From a checkpoint of a small image classifier.
Data: trained on rendered landscapes of hills, water and sky, 72500 training examples, 88.3 epochs.
Rows from block 5 of a small image classifier, named by matrix and row number. Rows with one number belong to one neuron. Each number is 500 + 50 x the weight over its row's rms, rounded and kept within 0 to 999. All counts start at 0. Numbers have three digits each.
After each neuron's rows are labels from the 100 images, of 14848, where the neuron reaches its highest value: "responds to" is what is common among them. Only what is clearly more common there than usual is listed. The data: rendered landscapes of hills, water and sky.
# fc1: MLP up (model.blocks.5.mlp.fc1.weight, 1024x256), inputs 208-255
# fc2: MLP down (model.blocks.5.mlp.fc2.weight, 256x1024, transposed), outputs 208-255

fc1.604:489491569416502464522450516505574495577507578475584520482569589488457473502531531474401416506466494511478521540457549428500481578470502471477506
fc2.604:536534531567516561475506459489503510508496556539439498608483354513537542564562525528553587447504509522581476446482518524570535481587630532575536
responds to: purple alien crags

fc1.361:527433484499502508647464429521481434455456423547520540479464480441427519519484488470662484562518471446434511517504479549561481482523496484557483
fc2.361:484506528419397501455520561540543510524503507416538449555539577531510453477590521568406484426514454537564553524596455527503484516507543441441495
responds to: water: dry; red mesas

fc1.99:563463497451503532555471435502504433442506490513546560443517478441466537485453472425630474532545521486478433538464533561556540464538497483525540
fc2.99:519492490516472480484487536572503505522494447475534462569492583530543458563570498589448478478508428512491572490596432540475428525483529461472447
responds to: red mesas

fc1.33:565539510438500492513539470535530445534485539480526468459532595629445547490570516515381420592427489519517540490385531549445481545468500469509534
fc2.33:521504543564546532541494465501543573529508550499500492640479460406601537628557417491578529446546556543536442535520522454584570464551551539567469
responds to: clouds; night

fc1.692:444455474562494430535532450436501570480459489527433511512473504500523522447552515558490498525510475496430506406504469491467490534568502463489445
fc2.692:529534446468582541493497552492575454504558453430547512417542591540432393493431447546509398450524521519514466586431497467517464502425519493479496
responds to: water; noon

fc1.509:569538506467503479525548493517507427526478529492508436448511590640427595479572489525426455608424478498540571504393541516505503541463502463533548
fc2.509:535491539529542534553480469523568601535500512490504497632508485380595530637540435481544470437543557537501452536537490488564544459538489545529439
responds to: clouds; night

fc1.69:474556546452501510432504530454451509513472464503522566438511476541543583469485423333438398550501507557477340392498517531469448481448498468457531
fc2.69:531487462523569549536468461502540548477566561534523519540455499466524469492515531613571630553546517502499605600457574563537579538548514483595468
responds to: desert dunes

fc1.89:499498525458494482501527439458592565455487516526462602482480519506535491448559533539469452571535522525502422444496424553374553564502501451526474
fc2.89:556498490537528563478492597502447459527543479441577473434479629494536500604469418433549480477539510533480504551501550473516484474463505518459468
responds to: purple alien crags

fc1.314:493507483504495475472493382552511408503487473521445611496478470390536452490482505468541520589614500508502466466525455584435503448478500481526576
fc2.314:526489517441413552512492630477433520439525470485534531463471610581480493492599442489495553477496480497532511581539516503495541530516365466460454
responds to: purple alien crags

fc1.597:546510506491501477530513453534498432505433516500512554435552533627435581525623490488356449595442486489525501431400555565375432515469498441500562
fc2.597:518517543508586551515507495505575533490540542474525467598491552397523470592531461510569452500576543572529522542562526519586598470545503531554480
responds to: clouds; night

fc1.227:476463530503497523446484429499587492449528546490485521484457510442478546451492505503587465550563529519474481524556488591549596482534499454562528
fc2.227:571462439518502487490464568540438470518512405532545473523490581555576495590482458509451515433516433481512457526507458560468382519466494512401452
responds to: purple alien crags

fc1.658:438455480527503367535536434454433466533515469593555524552455556428399470485535497482472540475523502524509445420451503403512501466487500519462586
fc2.658:472516528521449592575540503494571576609509510481494506467518455559616546553535486531536464447496481541559474580521533524519500566541583553467525
responds to: water: dry; snowy peaks

fc1.527:547509518464496487517516491502546452519530556437505518494498580516441536516580518489454425539457474486507558519461586530554507486488503513557573
fc2.527:514500520572549501523487453560508615519509503547507489625526491491578563670467522551503560481490487526517469502548463539504482495585583566501488
responds to: clouds; night

fc1.109:487509488509496459557485444465492557487442459533472441518507595528540480492509577494449464577489482509413542465477443538462470603525501499468453
fc2.109:477549499454491560492525561509510415523558589470536557488496404557488511484547423544537520420522567530552431546399535374531547514503620484564532
responds to: snowy peaks

fc1.580:523486466449500503553491551433478517474513479502565499429552499588458570421433432438561379541535490526414369427458495490512503485468503410500449
fc2.580:532485456503613509506464502530608510536535522437553533497499489451557494610564531516461618453475498479529539541518496569506500530515500549534478
responds to: desert dunes

fc1.655:460489541446495494525564415546536408572514528438446555494419525501421508523564480503463422621535498607464529565488459685500559514508498493563561
fc2.655:613519496581485480523449546524443561508486533533579492579503479529619524616534522458508612385540489475567455522562527463519495557551448509425454
responds to: noon

fc1.369:487522486500506474522540478551588364447479506394506529543542441513392482480623540537549513560453506554541633465469565532461497506520500520651538
fc2.369:632458485509435561478482448494447591532557491555528486522365537474642540651474470470484541439540501484447488526479463458484454485440497511343392
responds to: water

fc1.646:528500521397496503494581443579520393572497444529480520503406515483404553541569473456468480633519451558559576574443470625525551513472499555605592
fc2.646:561489510575435516604486513490483630514500529510586469608504535504599505528527490522526518458508511490486476541603486497512526523557426477394422
responds to: sunset

fc1.161:506441503467503488613473466377549566497472537518517512495610557449524417483529529514424419443486494490404486458485473490475466613566497457438440
fc2.161:471599514517479495439509527573500407515538544452502523506470441544496502548529524574544550467509529528576494496475517462537488502498685504557545
responds to: red mesas

fc1.556:452517520416499491527503447422596619511494572464423486551561602497494480472575558616352401482462498532512529511523468502432530593540502495510444
fc2.556:544554480620543504486506534501425465518534530507537512455444444527531535561461465441588601431500559503482388464409528423518482467493626505484500
responds to: snowy peaks

fc1.156:486495518475504465579549449501518467564516521560454531569491533496424442487595565544383442585451486537519622491457446479573519533592498542562506
fc2.156:498509524559415481532508561530484621465490480473552500537471486484547500601488547526535530409477476477486439443561432551504492479503484436403512
responds to: snowy peaks

fc1.738:493470536356501519423486525537545473605499522505497488493521551532413531492575508509351401571496440544588543508488521498502481509455498548549567
fc2.738:544522524638491526574528482460468612470517535513548495613452453456566591574506504465593605489465560518461454467509508538528579489578522506456464
responds to: sunset; terraced slopes

fc1.714:526542487497497449504510445429512489498499581444491520458640594403581513430412516498444484471481570504459429485487465455575543538475501469439525
fc2.714:551513467506545501493448583648467455474487449520507562481464406553511479619535492572540473483573422548494500523491448535488480504544557513553523
responds to: sunset; red mesas

fc1.370:515447467446500436541512517469504575550543465517484452421572577451467535447478569421445458485458471486515530502429526543515482594474501522401483
fc2.370:496583470553595469488501474464522474462486539529505511555480359563422517509536459598517484465481523517527431479476459384483515494548545512587561
responds to: snowy peaks; noon

fc1.676:530426482461501483626470478366543571494468512467496462503588568453534455459488519526484426403492489470413467477493483467512482623565497457439449
fc2.676:481612491518548477443514523565492411506536527452514521469519448547469488537505495566514511456505534542534476492458480415496477486471697504556527
responds to: red mesas

fc1.93:520441501437501475513509505508517593540516437503485493402560563465513517458497559437423440472489472475470473492451533590462481559466500500415452
fc2.93:481582473560588453487500484454504464458530559530500507551489422557413512503546465573536531487478533520574442505484504410498537511555584515586583
responds to: snowy peaks; noon

fc1.563:478555480554503524487481524453447483422440418537468601447474406546598552483448449442544502473556478450455385451518533500477453452483499516459504
fc2.563:467466472403482476479511492493519488451561489448548481461486632457353425373504486554511520567520488520467645606457487553513525514476428437514497
responds to: sunset

fc1.301:536441476429493555444516478549597473491547559481519438497395558502445587425449519508573450487545495510432485544467467525565614531542501467533489
fc2.301:556483466569521469505450498507470558568489432535550502522560487514628516620511466456466504456471469483515464544583463517438382505458498577402458
responds to: purple alien crags

fc1.223:523446557408494521540521420521542540489494482554637569545484564460417405440525520454534420543529580517451442474539455432462526524458502443537427
fc2.223:492537542518438562503498571501480517593518534409506472486514507509611565602558520503498552465493488528562511517532544528532519521538644540481504
responds to: water: dry

fc1.699:380491522450499480479476441444614595479490559526449535575466563541477467475560584575358416532474516527466494443496438457409504618514500518500414
fc2.699:578533513593480537458505546450453526535547530486553498465484450528531517510483504413602574431505521494547450520481592528543500471518597493478518
responds to: night

fc1.483:553457482446501550536449443523528428449544550473626574456548491422490486463400476427640439501534558510435371496478546541540545477504499447491497
fc2.483:522506516513493489425470534542478464517512471518499474552460498547590522597615526526428578470522420506550579489575474568457446526515540501520509
responds to: water: dry; red mesas

fc1.562:518416570363505529542460525468560505624561555490593571480604491424514412483481459424426401468520483556491420571477528460484489553491497480477497
fc2.562:514561512615486516463510474486444481492501569527477487576422388538522577574556591526575707503466532508522541423503536536529533491563577531531547
responds to: purple alien crags

fc1.62:541537508500499486504508473533561468496496539445483505475548560632444566482653501571389422617428488514555564451445581515455471490520499495526517
fc2.62:518475523567622568524537527481539554513537507550547476619446574411522535684431470478553535454568537537491433507505498534556543454534520523513494
responds to: clouds; night; water

fc1.398:463471495514500388527544438438437472517504473585593518571483562436401472486493497486479526462528501519500429407504484379496487455455501512465579
fc2.398:473515534505446596559535505511548574610512514477490475472498418563627561541547507517534471470486471528561507569524520515534499564545590547465505
responds to: water: dry; snowy peaks

fc1.63:403482491532493434514500419439547612445471505505429490540460547500535470469538548578457447532527487520420486405520446528396466587548501456475425
fc2.63:566550459505545573466496554474533427531555513459540538417523539576458429458464439474526501423512547508555446573414546431559497497448576495517507
responds to: purple alien crags

fc1.186:457450510506500467626492502442499477510475445517548596528510496421469381513505555402498422469519472524358493459485452459548402528503500545443465
fc2.186:478560510480432507442475530520496515486541558455549502511475420554512494492520579604496600483502485501609537498536507577527536513538563465496549
responds to: night; red mesas

fc1.108:451509537485506534473442513499462433472468444502453618465482431466527543508480426395568462542559475469501393467575495508515448439441499516486566
fc2.108:528467488472439514480519532518432528459559522536576471529453569511449489423525572562479646550510470513434612537505496622488555491568377455487486
responds to: desert dunes

fc1.226:472541550471496472542533471459460548541441550530411484494520567444514514488608518501446532569497464488536618522481470494632577492562501513554531
fc2.226:522491501563436471543475519645502541431494454505489543534530531490471453586428523629486426443499497508407467487520391532494462479475380470424501
responds to: sunset; snowy peaks

fc1.761:494459498477500500585521447416561593490493479494442475540538558499530448465546559594433441444475478490436530508503485509441480614605497492465422
fc2.761:472594472554512479467535518504481429524519548467529513462500480519449494497488461504556522443499555520530437488443488367519458479442683492519523
responds to: snowy peaks

fc1.4:547475501415499504476590522529550440558519514493570458519482558585443527475527515486385433534463469515446566516434540500446497541494501512503541
fc2.4:512536504580521463580489432457521655533495527476496503581481464452544560565524443498592548459457541510563415556553472455536509502523587551496465
responds to: noon; terraced slopes

fc1.379:511505511410501465489560509522536399556513452548497475504464501581423561498557457453426448620483436553559591536426496534493512507503500550570562
fc2.379:535502506577424547605515478495504676524498509504560514588454516432562535538498475535582584458470548487456480520554478516510532488525474487423424
responds to: sunset

fc1.693:544498491485504496490524427547555419499539573451551517519476544459419455476480508464523403543475552555433411520477451586544512519453505468502499
fc2.693:554494519506481535484460546519502550564535487555530487549467414583636582569555516478480577454558441485626491544550542522514485557563539525496497
responds to: water: dry

fc1.395:570541451493507473530539494440437513439390480564527475443563502615498576448491493445474477509467484443466473407394490512425473558465501429473489
fc2.395:460505531470555582529490447526657504512575481396468546517493556418498412547549425578522385519523530550520550603504498443577537487470475524587479
responds to: clouds; night

fc1.521:441484490485502501517495447534501414510489546507525557496488561567486424452590464493514463456503478539489513404434522530467568497577500449613481
fc2.521:575528452498489490485440439473477523412512436453504544437504568403512505577516460500492544350480507477515444565457432535456457562421357542414484
responds to: water; sunset